Weights of a small sound classifier.
Training: adamw at rate 0.0046, 25700 steps, batches of 64.
Data: trained on single notes of 20 synthesised instruments, 78125 training examples, 21.1 epochs.
Rows from block 6, named by matrix and row number. Rows with one number belong to one channel. Each number is 500 + 50 x the weight over its row's rms, rounded and kept within 0 to 999. All counts start at 0. Numbers have three digits each. After the name is the row's rms in percent of the matrix's.
# convs0: first width-5 conv (model.blocks.6.convs.0.weight, 160x160x5), inputs 98-111, a 5 kernel for each
# convs1: second width-5 conv (model.blocks.6.convs.1.weight, 160x160x5, transposed), outputs 98-111, a 5 kernel for each
convs0.20 090:490459514546446496458509516478331380338487480490477493481492564427460520435456491511501484552518527518490451495576579508475544548495405485517589537461511514524474492512508502462490520484523493489469560574379461
convs1.20 085:524485398443504415507453477558498554450506501486425436402496530540555511443427441503498535466472444488502414424379442514418400397423498476453403426455496558515531519486489504498510498505489521506485553583676609
convs0.21 109:537555542528537514460420443470500550491523485473464476522544485491480473522461441457479481517508485460451578537577605558546565547577486552527501477447498477492492469515486459463488466445472471479569551536590592
convs1.21 100:459528526511516513541543569562483467515536504444447484496512445488526539491528516481531608550508468450467428426464463467455441430420421499551608595597425451494528523526511480495487484497488462461516539534553525
convs0.22 087:511515525538545500476483488464583555515532511532522521535545423445499517544509509515503494518515507506519495492478455462441464465471507486490512512469466434450455491536536546544556478494520538552450480488502490
convs1.22 108:490507506487488496538548534506566568579589592515540566568564511515504526530469521523543560521522519516519499544521508511479480485471473550576581568566524559570580582431427437454452411409408418441491484490496491
convs0.23 081:497501555565547482471488471458527515511537528507533514519548443468518554556482477483473477493509507516496485491467433436474451464449513456492491470454468468469477502515523533531513468483504528527431460473502514
convs1.23 103:520524516508523481535537529509590567573575580507535555574564517533518538549460507513530553517534516512522491521534520512477480483485480552572590584585508543561588579421425431432445435413409420430497487487482501
convs0.24 103:446410462407331466499524520528425409547619537470433453459468514434435436472548552483464457463497540533518495423520466480453403389446490486490542486502462482485447443482480461480499483498507501511490545450485528
convs1.24 100:544516452507559539541500476515533539483384440463521520444445475480380456547501492473485504485499523495530621561494464446590483419466476505512509491493494511504490560515512536531564505500519501519526535481481550
convs0.25 094:494514461435416553523455430475434476451443608478458452472490445476479450469457469475486493563558539505480461355341423563402401428461596515477455464491522523491476472556543501484449535500474434419540452477542562
convs1.25 087:473517547555569494499508532502553471536487477518509521549565490423526606595561526533512582540528507495480608553530558669486511529520528501505498527524543553533563598500486513552558531545576573535513633570586559
convs0.26 113:577525424438482542539457397396445491469399533491470462474439563526368428527443461519568579565532485485490462456494497492445471525497389493470474499510510458465486467493449488566540621563474417420584414410529474
convs1.26 108:421440523571549455386504563546528424552478484542465462373456547449520541575560492503487469517474512583543527498514522561585571464459542565510516528524540528550560521433474472455470517504532605553585527402372483
convs0.27 110:340343483457389463486531527497511552544533554416433425394354457428464479437409412412416421416471517523511410463502490487463482526559579450481504520550477413445450463504472492475428445467499520552504503535557540
convs1.27 103:528477352384395506536483441422422464485489441476466485515481485541575559508497505486487494409385399445451557507518478412519526552562609546540530478454484432392431461504514520485461485481469460447502517539518546
convs0.28 106:471445444477498505477493560618490508462488501468472481551588424452467521572508477454469500469491509519509412412472520494432462507469454452469470511524504472443463469663574463393366450475524595630486447470474508
convs1.28 099:520465373297332524481424429431519512532470480424444438420435543560549546490544503468464449485504502510498622487428429522523530510484544433461427411425508468447508482565541547577581466506491460439499428489559524
convs0.29 106:445455539564543484463528539509445453496578476497469462514511488489468425448536558566558543480498513507484396432564733481409412572727486446446495569488531523464450473459416441480581532504497490486451504538460488
convs1.29 110:542501409462516460522457452532497513484510506485453487478477470500548544517482498468490546448454437444433496453514519541494437479512517504495532572579469444472506526489480483448475450429411426489463478534540522
convs0.30 110:596579515486501545537446369392475490493402445456447429442425487562518460521451508539561579538510483472483465401437535516457500526533450488458487547554587507464476475534499488498499600562465425440563447295485512
convs1.30 111:497478508501526351343480570543465457546475583459510460407398531561566523455493443417454525492450457512508461433490490553520514489471529546493463414476482490498563579497480486524506483463496537526624526413416499
convs0.31 106:396333412425355463433535519496550585566507559403425463445405484451438495470457445432420407481505526521512405468486441467459489505477502459467489481527461449504498495478452501476391480451503532547464487561542483
convs1.31 101:544501359331340493520510462419463492493484433500469484501471478529552532470499528482476482396362432442426560517541489434477504519517633524531524483460497468405432467529544574555526504509490482446506525495493544
convs0.32 113:524493547528467538485514494516486449458522315535521508524576441457571585537575567527492501460482518527494450454512448515460479509459457476489505504495502549471445566530561477400540510522544526504365630534349485
convs1.32 111:528478455475529396482521512533434644514531627450442511543499456575550465400521466443398555523530478421466479548478516553531455502496437429510456479523571518460558573568518553504490514538444496490563417536599437
convs0.33 102:570559514535536490458418405404582536429491490499510501536563488483457453489410440484496494475460455469466586490495530548596528516539498525423384430402574585565532498529560545496460478456453451452558552537587543
convs1.33 101:463526576576565563574583623600545462465520524480511511498510465473526577547553542494516568567539479446491458392406512593495475455440491488471486523584489466488574569478492521530498513542555529502531555535530482
convs0.34 075:508533521511505514503499485449511540491510490552532512542527431438473540547517514501483489548549520515498533483483465417472462453446494503485478458399480460455463504527547549528546507522542561546432512506501523
convs1.34 098:507509497492481525550539523505576565589593580492525553551547516521520535547450499515548563504490491483500525540513499485488480489469465545572600581587531569576594601448436430435444412397391409438470489490492498
convs0.35 100:469521490476469511483504488476512623542550573475475503437385460519502462440539515511515510456489513489480568503560530504535557606545484547484483487482452475539492446477507544527485422432530565585573546525530459
convs1.35 109:464473461482490524525526516504538551589565527449421464535571499584635652546483485515516549490505495481469425402428450523416456442451515509502493536552488468449507515525527539467384513541519465455525492494513465
convs0.36 104:570555503438444452454506500494546444549515416467443444487489536588608520398486520481464494539528502493475450479444492545453489548471475516496447481445464546494477511500609534416498516487441492486513723562323460
convs1.36 111:478453471501512410368432450501467546545493565383393320419491488543504516450504508507556539393425408358427520523548533543467478533485453520530496545549531512541539501534525547463435481504510523541455439523505459
convs0.37 094:555584545453441476461435426441510479525458469500473441465477475569538410454440471478481474571540512495500529416503537558461466611551573500460486485497552523427474494534550468477495500447377404462525555463553589
convs1.37 099:478494559530521506457505539500491529567507587526514541535525522533590580516508503530573649440455453359377535566526572567439457522504450545587572584553540552535573592495425436435407485476502537571513508570556462
convs0.38 105:533465455416409466402471510513445563517463508527484540532548534513479458459490490510515518481493506521518406481460410458464434417370518493490459433459452413473568560429391511568530530517505501519501528558513455
convs1.38 104:545473473502511465498535469450532519492497429573507496494465412486463505482479454450467454447454477465390493563590491415532516470394414521487483485485514566590516489555583600496478554518543571584513511492418534
convs0.39 110:561542497456450461446483512505430406442548549529503465501577484512528453392541561502501514579526501493474371473458455486484480455437439511522503479476504510478471498554549488408450569526505537534452562501394422
convs1.39 107:433455460512532447459508530626505547482411452567508486466477313359442501516488494501478527457493537550560631575433380481529459469418428453500468470537600622518519473499522529542566480480519538551396465559568550
convs0.40 081:490529542545499515493491478451485521503509477520518540530541426463518554572514515510489500492521516500468489510471450501434459462517545479500490455462460445479498507527518541559529505528534518508459461497546553
convs1.40 103:519518522510499509531526513504568562569581588510533553560569541536516521540458515526545566504520515522528492535513486482460465469449460558589604585572523546560572579422413418427434421416412423436493487497498478
convs0.41 107:491459474517537476478520506511512465512443462446428485565612474506484491533536472438490561529501502503482490460456562600490411452414532540487447440455481502479472507612627458411456466449537574532558615432413526
convs1.41 113:573523456490530556562512441508490548585504505432431470400465457498496507481520521429391430603567515490514512508506486465424447481418422482511474490562501518525535464509472522493437556592533432475380381561570427
convs0.42 102:563570537491460529532508459457525544523494562591594588578561510510490495515530568561521516543529505464437495484471431434469466471506543403417422439454502509476483484476490543573558610589545500497428397458518536
convs1.42 102:353375419471488408447496511474542516507525544502522541544543524532531545549428467453469486538534551546511446515560596620575534470451480543497487480473455412424445476474493492455470492466476488474489467457457529
convs0.43 086:504509532544541480469490496458530532526506490535528528534550447467509532560475488486473491490498501507517513497470430480462473470470509472477495455460492459459454516525553547555529493509535559555442450480469454
convs1.43 103:516536527512509480542546542523589567574591599516547570571573505516497525540472523523551564510531515513519488526528511503464463476474465545571599593591512546545563572428423422415415427408404411430517496503505502
convs0.44 108:541556543479483487465479504490427361405484353548529502500555459498523417412512542550553553529507483456448428515610587549489502611494459505495506471465537529506498495512522533519525554528441436481456580504468564
convs1.44 101:436436465493557388430573518575463633478458613436418463467477449539557557466527487496531544515521529537564450457417463531508487421461466468472458479528480460511530491470493494509490538490498505552491477592625514
convs0.45 095:580592556531496503472419377383467510489434453544522499503547465502481519515456458504512525523507501462435536496525452456514506495485505508465465437433577523540532559545485491528527492522540479525465395459544562
convs1.45 099:444488529486429531496520586491540504548599572535536537506525500498537539503527514453511566491507466445406450508553504483472507465454509524497516520463497484537564585523500446467526434461467437377564527492442445
convs0.46 109:509511507478510543546486434439549440471498449531515462461518351474509454483507506512527574588544496487466493461372489535468366461509382572493463494481465492435416422520570503458477535494451486512541567455455472
convs1.46 093:530528475491527401460558570598470538550410570462464521521555429535570572528470427485518555517521488464532429396507597612471508504425499493521507493516599497490482449464494528519502616597567524566530545524489452
convs0.47 100:533548549500479525521451420479452557480514479566569578577590522517533497489535587573545566511531487444448437532485532610516515439577591406463452440477473452483524514506472484516561558567518475491514515469514541
convs1.47 109:411395467459456425432493519546499516519547551545528512520551526508502538505457457471463521496516574589556447549592542495449479497445486532553609577574446495486501537510467464447462352359416458451501526523462455
convs0.48 099:451455403390387525469422545596363428508542584463450452492503479507474439522493486508496436506517502465464450451509501543403430524478498482471492484521520474438507513539536440413433542503470526542464471449475559
convs1.48 093:427377335355364569532425449423439518501456538468493492507555558579548576540495461525532513458493525504501583588446391476483542561553539513547492445466518481446476523513481532541600514491521544504523487509523428
convs0.49 111:556539465448478553501472473487533559515477478554519534538511489465431442523431505555562555562544490479481471495472459488422470400372398528506471452465473407445490535397416490593621593535467458462466457455498436
convs1.49 105:528521554531529466488512485459537566529501440562516440379450422470506491504502455450380415501473462466414424499567543504491459419459494407395462525522508520564464377571574528448461479459459479460530522510406452
convs0.50 092:505562571576560515553506455444534517559511524509541529499508470433468451490506524522514526491481485469452467494527489475482549525481455475477475422432459446470426433465446456518491507553518498499534514488514470
convs1.50 101:491491464412422419430474530465490477494539553529521528520501465507491484476488477505493503527536498478550538514454452473507470421386468501477470464491480475476514531473522542570556489472471437420514534568570545
convs0.51 110:541521544531512484447447482469441512497440509470435477509497524514510559523491499476525546496510503485474363460589626556444516591709592483470537560501563589563457438508447488552505510505447394428448449555544539
convs1.51 108:513490458528540503531458479522533475511527548516503502514519511532528558559547573533561580479456470485457480489574565515471476545577566500498564616584481491532504518477500468398416500456465461453471514544481491
convs0.52 105:499517540514487529532514477448409378400540472548565513459459517486553543506569593569499499516515516516519391438498482537400421473513467436466523533533527558513459436508549570514526588585531486506312521627469474
convs1.52 100:496446468488558386504504520550542617446535537453453520540513482539534426435479488500500579532491469464484428505510504530530523502456457562551478450440450418428531632520501472465441481467473530548547497509480370
convs0.53 109:461524490512541553518458440474563481524413493572563540548539441494485528562490494530571568536514480463435484555482514524426541448443479490512435423396500468458531513406453499533551546496464521529534461453504488
convs1.53 102:570531560502430489462460539485555455579534511511542541531555524503519520511493450407419440536458458418370529457518492493506479447453501450436545531508477442492498502517520465455441522464431393432524515521441478
convs0.54 112:551524418406523546556477446470479479524493527495491469489530489545510438517518524458514553555531492481479467467492558535457465543487387532453469521513512454412399410630599469420448533479446509549586446365453498
convs1.54 113:533520476480536448421497538544496501553458412457430481478465499433430478451548465461456470540515527552608522405345409496511546511462547489504516515578457472510515397522515599588530522482468460539491466498506487
convs0.55 100:540474450486479518502499450416504422525535462531469453462416528516493486477504483511505483505494511520532472396489544493475392508547569449421474554529558553501464532543553459525594556552564474423456506412524593
convs1.55 094:534521544524500458499526527482479521589488533461478501492476441437486462511535458484509487507538559556545563601533440440564606578551504496520568477475553554514535550502519479487532505475504499449577542504524504
convs0.56 094:539568538487466519527481445480381550483480520525549537536558498481505486477571589576528536555549510449440378494524507476488524481542535432469455406391452459505538532470429501582565616597543488517513434541583562
convs1.56 100:454434444457463414448487540524582549526555535539486526538548500491540567520409476436435508550528530553509447564599550514453408413389407503496499484490423507524518547468474498496544445427417445446484483497478493
convs0.57 111:474460512549540434424491589549476466518494490482419508536519495549528523539579520495533546463496520513493440439543528479411442507494526517530546449427479453426519489479444408538575501496560551467510571446472526
convs1.57 116:527515468463506494533481445528467549560458546469461391427474492474520592564487449425402451496495476480463536594568481420453458458486433409430502532547543600561487423516510472461443541511524502517472418535596458
convs0.58 098:505505458446417490489464463525506513456441449576565535491467481501511508520534520502462446500510503471462460505487433506521576506472516485473477442475420456487504505431432423447496499503535553600515469410538583
convs1.58 106:464496503496454545522500491492540552573537519494502524551560529571588597597485514534524523557529508513504498426422486533399423453457556562597588557552502507506535564528484442439449475503499521510510510474497493
convs0.59 091:450492547512419460498535496445513508534423544516499533500496415465510533550509518504493453473507531553472472476486348511433452426429553486519489412484447417495535477425443526578431453453533540517506517447586469
convs1.59 111:536524518518463419525553531460596546558555565496489579577563479549483499512469500507539511479489481516494390475521499497428464455446488560591570567550492513536566590507476477439469443421442440441494513540545539
convs0.60 104:491417479494393532513487504518460551516462551401423435434408447388441480473467454436431415441486509510486364452530510475474519508505544483496528565544531421407426470594510499467410482505508529539484410472570558
convs1.60 093:456382336302298591530430474464468438494503457468480503481452545543565546475499486481482461412421418455467596529491402474541533555542630551523496434424436418394430432511512494516518499468454463436530521488508529
convs0.61 106:625648555451438557496459439430510502531483454485465436440467503506490452486496524512522551675615525453417517555519513504542493518494436597566485457435430452459487485516516524530542572513456478495498513497520535
convs1.61 103:478521535516498382403528543527528537532490492450441455493519494500515536501476441453502542474439452437437503486513497499544533468459449490512550535534482458466459440521508481431385493495503480488450471472428417
convs0.62 097:488519483470520490429390456480371513474417495483485485515514484515454484517507457457483488488491473459464572573501506525538567512508479530573495507510492452482465451466390416465462467409409458463540466523546501
convs1.62 092:478486514491493517500506544461452436547474421454517476481495379457540497503516442374452484578552501522539492495511449410451457416373352488496531558494456430498501533516536486469494564557527481488561550510568499
convs0.63 106:431422471548548480487556564571466508488459468402389424494577409445497511505538534494496498506502522535519434395489513551427410433410472493484497500501457477454417443624599476411412438472552575565471552500444459
convs1.63 109:568498475489473539574516492478521550563534521432433439442495529551511444455493529537510529561585534509483489501494476517397412434404408511520489456477463441462532560505450463512519541574532496489434388521612493
convs0.64 088:499529536518502489486493475466516494517542521533528542533521448498504515541500496487466483517527518502494486497475529546439453491548540492501486465500474466458484520515507513550549486506515536555438476478502487
convs1.64 112:505521521511509516536537531516572553563579583495525545561569514514500505518456508510536537499512514504512479530521509512477490477475480546577587582574517553555577581443427433430439407396399409426504509494500487
convs0.65 106:403375403437369449454512504468536507573602560416378457453474455466430418414423429433459423483505528540513473433481489452455380438529509517510527500506517495437491518493411421495451517550531484475511499568593530
convs1.65 104:572485410369359535603508468459507530556542511465489531524490483509457396471533548497500526467465459426405562582537440408580556529499557526495494500496506485501503484546586569528548517496475475464500534554482402
convs0.66 107:513542517474479620581493419414529545539457432497530477458487391484506486505532507495523559617582525483444423528428427488450537518480436527528488497475455466432429445575571532488496568530478491503582590499497519
convs1.66 098:566551496459502326396507560530514532586502581411446491487508503541549504435480451439522521552539497474474400377463507509515518476405456514518527474486417396418454482489493539543488542511477464509579540467461469
convs0.67 077:437443429428407538554455528544475425499546555480479475492487424435441453448464480479477471459490481468492461435456505534485433503502550491498494504532495488506469445443415408364361540555453505536505437464544500
convs1.67 056:533470390339348604555487545506452514467460482426501510447477606536566561573465477500495481447485493478494689556432462551534507468515582525504469447482480484504499465454488500553563540522524518488434436418477383
convs0.68 105:497512424397424500493473467511467558549451488525502498486472449490427440490541477464511496446471458457494555556494463487510536507499499505506463487523516483494464421472472481480532467410449525550565494416445524
convs1.68 099:398432419464524583539453442504530563547504424580565512505470522589604538524506527519504490470500546543481504494551534503489521545544565488507537524504513508514500510514496511572586590578519468508481455423537501
convs0.69 097:492473467493515461417423465506568562489535525501475509544545433397400407462450466518530500502506489479474542482512562517506456509575562558527543558530470451489486505446409421500561459483489446448496419467529525
convs1.69 089:478448423436485566537453492555500504453461493535569585541528485456486506533505498492527593495495482494519548542492472475563523527479495482471522544571490502526515499524513492512563509523514474488471475517517522
convs0.70 110:495486542522496516497438414423537497518480487513471472434449425450460492502475481509574568496521510505497479464537515493438458545570571458486542517501526499488516511439406472562530515537466382428456479521575601
convs1.70 113:502477404419484511526443499513528517524525533530496562566527484481492502519457482454438557432398411447461503545579535451525524549529521517510507527492560548539512527461496515457532489467431440457444483500460466
convs0.71 108:506473456504533457453502564593444406482474516438453504590635498567498481500565528498510536487473480491482450422445532554372355448462509557492464470453486509513551535534579456423458513462549582528506587472452534
convs1.71 112:531513475465463530527502459509493550543436505510466404381451478463484549508504499488409433514544532533522565541549525505447484521464437451484503500574516546527508403489481506506455490549561478478411433565560441
convs0.72 103:496478471492501544541511550572437467475478470469473455496489433396438455458480487488484481501487484507492416468500589502459481495503458481480510580535527498455411414631575521476430527516507551556486481505527481
convs1.72 103:493380396397372472406417485491510541511486503463417391401431515550540491430468472456450479442460470490470541446430386457516488511535601450434488426418450428426480474510498476498496465451448470456526494529578515
convs0.73 087:470501524524516485492482484462588520507529507542526522524540433491529543564496506511477482508515517524510515480457487528470435460504562507508501498498476466477484511512507521520529476507527561546445490487501483
convs1.73 107:524535528534525492510533533523566558566574576505526553557556514523501513529460512513530539495522515510512468531532516501470484485477469553575589570566519549560575593435424423433437417407406421445517508494509490
convs0.74 110:578556500465475555532489446432550519441442527530537548554521535489433456494414507579586585589553497466438507510494482535473491435441488543521455423456458432464481469385398515609600621597472431436507461447468455
convs1.74 109:412455522535506451427488485445575549529511455556498490470491468469501538577485511499434440511471488505459454515584567491527469422421446419374428470479463497556494452539567497426454488452470504468525534442386483
convs0.75 111:608592465395527467523475463489535411592375468542501501533511523597524371506486481497571571568552481452465443505499496467448478532458422498476447464447531489478540499489485425544568573554478512506618569334468494
convs1.75 109:481491529534535421377478562532425468571381515462464375448498507413478526548506436469427471477455531520490552518519467500537572470530504471457541471572548537548488431551507570537513540449457458490510464424529523
convs0.76 102:622663585421382554487432430442484431526506463516474434447488524544532456448488511516533574643618545453422523511521539587543459520558478590587497454455487446455505483521501496490512569546472474511555528518524576
convs1.76 099:456530514481456330367500508497518535517485472482476476491497464488516541488459458460555548434436438411404525497532484524523507457439432510530573536515493499488447445548528499444422440475500493500461486499454437
convs0.77 095:387381362330306481513499506506431508476533577489464408462484463477477477462451472448448428531549540537539486516452478530453484379342531559590572568545438483431394485537535500422462436489531530446488487514549562
convs1.77 104:441394377392438544470429470515475450486505485498494485493497402373428538519497518538535528500501502504531651559447456462541465435449499432459458474478582534477451458657632629655640485475480480492527477457501551
convs0.78 060:460505535528529469482483462444489520504496509544531552541555392423503560571541525493486472451473483492492470449431381375445437415401484454472482460415448444463460457537543518505520432472505531546427449480513554
convs1.78 081:490521500490493481544544527499591583574593562508554582580578542531541540559466514522542565488495487501505484531520500499473462506479467548579615595572526548574600610471463448449454411425428453476445476497500504
convs0.79 101:445406455426343422380399491486480593531523573508502500488463501517491461454480479493498469471495499506510478508493473470512497524523466467511502499503474483512562548476432500556517477453415451495509448512558531
convs1.79 097:541440418429485598593537451434502541529525451515547522498488518548542509509532562513509502496483492516522524537544467417514563580565548518495459446448517468464463468534592612572554536533535509511534470436373345
convs0.80 095:472481434441452520452439457508496563494552526509518525543555435441491525543473472476488438542522489467446433429431539578434389362527525493449451485536511509509463467507467451427422536508462430409521474506561517
convs1.80 095:418475529595629501474490505481518548507561554514507542549557551556523554554516516534566590494492484463478495550531555580484523546495491492488482489504530538534565610458482491507493522510519531512535560554516542
convs0.81 084:475517526522505568537474444526488461525526623586572545529528405425495507462469509534509532480509506489465475430475518516444430563553526454424464484490407450504502488475502492471469577539497490546469472526579538
convs1.81 088:430446466452481553468436529601535550542525490457542580585621562562587570529521512535555565498501490474503461448447510575429418430461455505534504471479515529506576575503432454500514511476463465478418423487483438
convs0.82 104:481482527568561501505452522505509483548502538486466449479495460518531537526494517533553533500512512495479398430596698542461455651771558457444526580494577559498460483461393394499517553549442459466501492546517486
convs1.82 109:521493466488476479521465511532474489525535540487493484503517506557587550531504494447498482483491477457415490478547579584480463525583551492495552608585489475502491510499503483416453465444406391419466469555529491
convs0.83 108:521471457438374525478470491544551570485473543442451450431382401407476471479431437459465423480492496506530441498538536459437542574599578444431492556575539499496456448568497462465432510479460458511469448517683622
convs1.83 112:492445443386317565531477499467496522545535509453459476489489570582598582541462430470505494495464434455447522511508495482500532599604579567544506436435478482480511530481448414443464453433438464470462504513484475
convs0.84 108:525554565525512572569526474443496484507432442476484464456504402494552528529548533508515543616588539494453446444429462516428392457471484573547496477455461495473468477568560506490478527530496501518529580515502493
convs1.84 105:560528489478488386447519555530517549566487516357396453468488528531525514441478489510545530503503477452476430404455495518498483436364404521527527500519429425407484528529519532529502522529493470489527502450456449
convs0.85 109:496429441474486499483462559598438514518514488554520522549541479484449439499514460434448442433471507525527378408481519441440469470458423389420467499508555474433470492633536427428423462478497583601507464466504576
convs1.85 098:544449368354428596519389406417494505514480444505502502478473558562554533481550505467495484485480489516534636568477356466506556531512546473446446398434466500486494433513532517524469479477498498510527425397499464
convs0.86 110:454430476491491499488484489496527577500454502477451447403389487431402405425419423461505506399448502542578504501460422441501508485456466429441445465514464434438448463447446497520531475489508524534519437459509557
convs1.86 098:523479417416421590582517453397512542518512453507494489448454470529558563537451465473502485382360396446435496472487466451517527531529628531506521507499540517500481490495519513479475517537541544514536501467444488
convs0.87 099:497521470423453575543487446424473512468496587502523536527514428456436450453448492521541564573550501470438438375337417509401368378474511552481408433459468486544530459485511541533486588542450432399559432482534487
convs1.87 084:482521542555580465464538588501589466489508512468456549525535496466534573573558539535592546619575529481471440370456582652545550515517565514474485502485533414402500502411488516499461610623605595528582624521498493
convs0.88 077:498523507474475477451460431449470497510553502517513539532521476512529544530522517499481484544538519487468484474441472502461473491547553523519461446482433465502521511476487496516484501502512499539462491527559554
convs1.88 101:504518509495481525522521505510598560576577584501521554566568529527511508525446487486504528497529542523519485528528514493462477466473465546586596594586510541543558574427422430422424423399389403427496482493498490
convs0.89 096:447467496469420500435482504462418486603426426520464516481482402407450510478545519489449419452478515495462482527463335431486530464360521465530486424479487423503528505465456504535456469410528554552571492519598488
convs1.89 106:592526479493547475552509470389572544549517524518506576582495486553531518530510541532535518450479461505470390459463421451444475463417437599630556559529547513506553590498506488446474494477473500503508555534529479
convs0.90 097:515547564495469453513479460443597472506470530500490502497505484511516503547513523532497517547546485465455519557515514528505479466518556435470442424478425455470502507458505534582531451558492500489444459490537480
convs1.90 109:508541520522441483454499528511583558566579595491529545536529506530515501563450507530535554475495524484458475447466488494475500477461480522546567557588503505548570560464451461459457432405403411411488477486521519
convs0.91 107:438396383421445445482484510508493517513537520445465490502520502562555533581497508517450415500468464468468475483476420444418441439412476476412396393424477481467536552556566512470428493465487554570557541469468492
convs1.91 105:566460418404430506470410396408511517503485470506512521482551562567551554521514534522503486509496468449443426457468450502491539482486467548559482443427486499498505502533503488526563480500535553576530478398481469
convs0.92 089:503483515528519484502496501482573570514523534499492494517539444476504538535492488510524511497523527520509537532506465500549532494485548450464461457458445438459469507570574592587558461506525538534492464492509566
convs1.92 103:525561572536508540592585553516603558560565590491532567576577514539537532530452505524524536479505534536514480532525489479478465437452463541574601593581502523526555577422417388397408428414426438417487491460427448
convs0.93 102:498452457368289507525507485492450496450470490465398418421428504459484506431457447463534501486513555543543492474464478533497442402489575521544550553589488480464458466433461481493494444493507471452505400448574569
convs1.93 102:483440380395435563515442413483495487450508494551555549535505427415444516530507512507478466508483471476487604567489456446601583528512536460482498474445540506458434469576567558563602572510489443455460457442451525
convs0.94 111:472456455421411431476511534566447431476457479526500516510531527462406397409502504536529493480479511519539429378327296363427404331317465420461472444476483454494543500504501519541521482487489510521494487456547598
convs1.94 103:522487428453528584549489439471495504512477495552543558541494480484454428416554585565463464581559528541553471469507500529451433474482509511473437430462464477513484405399467521533508517531527534540580572530503509
convs0.95 088:542550536496419504484431442434530546476516541497469420416448421487531500437467472480496486521530527516488487445357458595436385418473606481492471472488506529511514471583568551494400536566515459438476478568623577
convs1.95 084:380453485516523428455462482479523512467468421500519493468509482407514489522499506498546578457523450472488542523420534565502569609569543539563503554529445477503524515469470494540497422448471486509580650550538585
convs0.96 107:446434468474430514507505519516461471529454475389378395416415488415451479459478436412417423462492512519511348428511546439484461487513513471490516581531557443421437454528491495484437514512518539531509390497553584
convs1.96 098:583435366381393559526439489487504498498492502451476472457425475464491481477504455441455480448462418459466630531497394424563541551507563523492482437434501437384407389523543576585572524500431443410514512458498537
convs0.97 110:500548537495482568563474396391500399431557498552598553520486413455544510460504528530525553538550532505486449468454454520442419476540487497478487496521476474442455450498562556524558607583485436433458573463480547
convs1.97 102:493494478511527374455545552537505573518536601462462496541525490536508484461481483535505581550555532513499420448485547528555557497451487499504479471476460374429469570445468473467473551518516551554636612491441427
convs0.98 076:555508441469507431464529563564511499474443454523537530525530524504514515527508521532520505553511493531584453493469476478455496421399473480484475519533440497512506498479513539521497448485503532542470458461496383
convs1.98 071:543539539492518512470499485471518514548548497436536495494505463438502521517499423460465429643507463387345457453415398453479504517521479520517514511516382382486541508515473474423391484470454460479451484542484496
convs0.99 105:505519493531557500413424486505429554546358536478438511562555473520455498553479484489520516538529516495467566503544557549509558573528515529531517507467504397427467458516419425538539454394447470469585464461555527
convs1.99 099:449494515484486523464525608520471386541508449504527553525536501476573529486552504423445530525478472489464458503549525531483463465457492507518599627569472503522532521531501430435458537501491430425482488487565516
convs0.100 076:472527514515491482498482477441520505546521502549543551531529438494532556556510522516505511526541524526491479493452458510462453487495567483506489465482471459472479519527511516538526472511507509523446445477529521
convs1.100 102:516526522501520484519518523502595569576590582485523547555551500510494499507453499506512529515527518515514491531530522512481484476471484557586601593575512544542568576451438444426432408383388405417498488496482483
convs0.101 101:457419436418430528522439458526478505442522436500488492513513501491476471480449465462451423414431463453464442402458461485441422451446474443421415454513495469460457446527490429401406496476447484556525414319488535
convs1.101 096:524427370343360589514410447451491519475452462532586562498494573605592571552519519531516510507500494507478535481442407488503508460470515576559474436486485510515535542475458484571610501507508540498551511467505490
convs0.102 086:456474426447511500480420481467507496513526594464457469501450455554495484481463499499499505529504509524536533534549542514527542574545520474498518514512553509439437392558516490500463440388412497496574546531484458
convs1.102 091:468426443467536509515459545520483528564499505450489514568550504593653645549464488512526539525439459419449460445415445551454438437447509435464510513498466516542578562572540508512527561514509485507524494544570534
convs0.103 102:534569575491462502512457434453409398579441378520499462469511428496552502529556552522535592524527500468448477561526507523487535530493499481537537505463530545527544491452470396469558533495461491463527563350469539
convs1.103 097:538559500474507413403484496431449528598432582461521490511504464566515514439503425409490492505403421364403555548504405488476426406384404405465469426436513544504514494565518525523525517425408361425520511474497511
convs0.104 099:440375475468379486513520500510491536432500513447446475464437502437437437386432452470495465450482521536541363436475485468453441464526516466498526545535495436423444473439441480509539470490494490519421452497542592
convs1.104 086:550456377418440550547503458436522536471471479517506540524499483507529539516492498465460467420439441495479624553529475422597561554544594501493519470446553497403385427522540529512521515522530519493497508494471531
convs0.105 102:594532518470493458418423478472557478419580382513504457503534482411456400494513507490499493541537524491471447521517456496521451482517486473488504451487454522531512478524505533501560525543455483541483561483432570
convs1.105 106:342395490543556470500551565579469656476499559484507499510490458509487520549510603600573655482531536553557418485450465486527478530482473505548548587601514503512574570512498475444451410431450512525468478538527484
convs0.106 102:527473478448450495508563548525484440491579481448401398414410487443471497459545494454483509492508533530520433448491529480440455379523560490489525557536469485496447484509502419375477471520558529471457580489511506
convs1.106 098:568510449464476549500502489526531568490456467483480462443481471463400418482430411412404490474478478465458652599481405437590536535521570467487500437441553513441516596531507491545554504480497495470446440507474525
convs0.107 079:475532550540546476486472486489547534533557511542553541572584444460489525553494496513499516501514517510520523484507487437432447480475477476481496483437474469445459503520555565566560455494513548566421457467473495
convs1.107 097:524535531523530500547539525487586575584584584525533550560567504496509522542477516514537550527537515512525499547522521505484473490497496548569597581582522562569589590451442454450456413393407426440508486495492494
convs0.108 105:557490431447474508428473536524462587530415510477463501503499566549446435465474490510552540519501491519536399461511470473449491514439439487465475468478467423447493493419375520602573561528500489506508472578546480
convs1.108 098:520505436467439461468472469505525490527466417588492456404417430503481516502432395382419476387378428471408526588605524415544539522483501526520531578517527563564527446554556568479504507478492522517481486446485530
convs0.109 090:461464492453402424535549466492457476436488507444483448432410436466432400395461455453471453489525550486501374397381480590452428383473606474492528490554532495451453459572515453456449428542576488511507496366421534
convs1.109 085:454411438399413476424407480469490470487504449482499460519498512524531546500457473493453457419343448506508603510385514600527471451507605519463455492511494533405398508466468514553521472488515521484535515482365528